From a checkpoint of a small segmentation model.
Model: 48-pixel images, encoder activation mish, decoder widths [48, 96, 96, 96].
Training: normuon at rate 0.034, 23800 steps, batches of 128, held-out accuracy 98%.
Data: 195000 training examples, 15.6 epochs.
Rows from block 1 of the decoder of a small segmentation model, named by matrix and row number. Each number is 50 + 15 x the weight over its row's rms, rounded and kept within 0 to 99. All counts start at 0.
After each channel's rows are labels from the 100 images, of 14976, where the channel reaches its highest value: "lies over" is the class under the peak. Only what is clearly more common there than usual is listed. The data: pictures of board games with random positions, seen at a slant. In brackets: how many of the 100, against the usual share in percent.
# conv: 3x3 conv (decoder.mid.1.conv.weight, 96x96x3x3, standardized in use, each kernel summed), inputs 0-95

conv.50:48 41 56 54 45 49 55 60 41 84 54 49 52 52 43 55 48 23 37 56 52 63 70 28 39 66 68 58 37 44 75 50 61 30 15 58 42 64 61 42 70 80 47 65 50 12 26 74 51 45 54 24 36 30 75 51 53 55 00 35 30 63 63 59 74 42 38 40 61 51 46 55 39 55 61 46 53 57 44 50 51 49 61 29 58 40 59 71 47 85 44 58 43 41 42 40
lies over: board (95 vs 58.8)

conv.69:61 37 66 49 41 52 54 66 79 63 54 63 51 75 43 38 52 55 38 68 39 52 61 24 59 70 33 53 50 46 11 40 46 21 31 45 34 76 47 19 75 44 39 32 43 24 28 66 51 69 60 41 71 62 72 40 46 41 45 21 50 56 54 62 49 46 61 62 51 61 30 66 34 50 59 67 54 64 17 65 45 42 57 30 62 50 66 78 65 54 38 45 61 44 47 24
lies over: board (100 vs 58.8)

conv.85:61 56 47 48 42 24 51 46 66 55 45 52 69 58 43 56 47 56 36 48 48 52 39 66 37 60 71 23 47 38 49 59 21 50 58 48 35 22 53 54 48 39 69 63 38 35 95 45 60 50 68 40 48 65 43 34 69 51 37 47 23 27 54 42 39 36 71 38 39 71 45 70 49 56 63 86 49 69 57 52 59 02 57 18 77 72 59 53 65 38 41 56 51 56 43 32
lies over: table (88 vs 38.9)

conv.73:62 38 11 42 75 67 62 31 26 49 29 43 67 47 47 41 45 00 50 63 50 46 51 30 62 52 62 41 52 46 28 85 52 54 70 74 42 56 49 40 49 40 48 54 73 78 38 38 57 54 77 53 46 56 47 47 56 36 71 76 38 39 74 77 62 46 69 36 30 40 57 67 50 53 39 64 40 60 56 63 60 50 35 56 29 37 57 45 42 40 42 40 47 21 41 65
lies over: table (100 vs 38.9)

conv.89:49 30 42 58 60 31 36 46 53 49 38 39 36 46 87 34 75 34 44 44 98 36 64 44 52 55 69 42 40 71 61 40 48 46 44 39 41 45 39 57 46 72 43 47 57 54 59 49 46 44 39 32 54 43 52 66 42 46 48 33 53 51 95 25 46 75 54 31 41 67 39 46 62 48 45 40 55 43 62 59 54 40 97 48 71 44 54 55 57 46 95 30 36 30 34 37
lies over: table (100 vs 38.9)

conv.41:63 34 58 44 56 70 56 64 65 39 63 57 46 57 54 56 64 71 28 46 36 35 00 65 77 54 22 36 29 66 31 44 54 43 45 42 53 48 48 47 58 53 23 37 72 67 69 36 47 52 42 91 36 33 35 61 90 49 63 57 76 65 57 46 41 61 42 48 54 39 63 38 59 26 57 43 28 21 49 43 47 46 37 50 52 44 48 38 64 43 49 52 42 54 69 74
lies over: board (100 vs 58.8)

conv.60:53 49 76 42 44 55 55 22 23 29 50 54 47 33 56 59 62 42 55 56 61 64 27 51 65 62 48 59 22 51 53 51 16 45 22 56 57 65 69 43 42 23 33 37 46 63 68 44 59 68 63 60 48 38 12 51 43 46 40 31 43 55 65 89 62 52 61 53 73 37 73 69 47 34 48 53 49 82 47 49 47 61 53 59 66 58 13 50 42 61 55 19 53 51 71 33
lies over: table (78 vs 38.9)

conv.62:41 34 54 58 35 37 43 61 46 46 49 55 52 28 41 46 56 40 90 66 58 64 42 61 30 38 94 38 58 26 34 38 45 43 51 47 59 39 31 58 31 59 54 58 50 53 57 40 53 69 50 48 38 26 49 56 42 26 80 46 28 61 88 40 48 26 58 42 31 74 27 56 47 44 53 66 75 43 60 36 56 32 54 29 88 67 44 80 58 67 48 44 58 60 50 43
lies over: table (83 vs 38.9)

conv.78:74 59 45 52 72 48 73 34 59 48 41 20 53 87 57 44 65 42 34 57 55 25 42 32 46 36 40 31 45 52 09 27 33 66 40 55 55 35 64 36 60 57 56 48 72 32 68 39 52 57 51 35 37 84 45 64 67 49 47 60 44 72 46 56 24 53 59 61 63 50 65 50 50 44 62 29 55 79 59 19 67 22 65 30 51 65 56 42 62 57 58 59 39 53 44 27
lies over: table (100 vs 38.9)

conv.71:30 42 51 65 65 38 53 37 42 40 53 51 59 16 48 37 65 66 52 68 60 41 69 66 57 66 40 64 39 53 52 37 72 51 60 69 48 52 00 35 39 51 52 24 50 51 56 34 60 49 87 68 54 57 44 54 57 26 49 42 44 64 56 37 67 52 76 55 25 28 41 30 46 81 28 78 20 83 49 46 48 64 67 41 55 41 31 57 38 40 49 55 57 44 51 43
lies over: table (94 vs 38.9)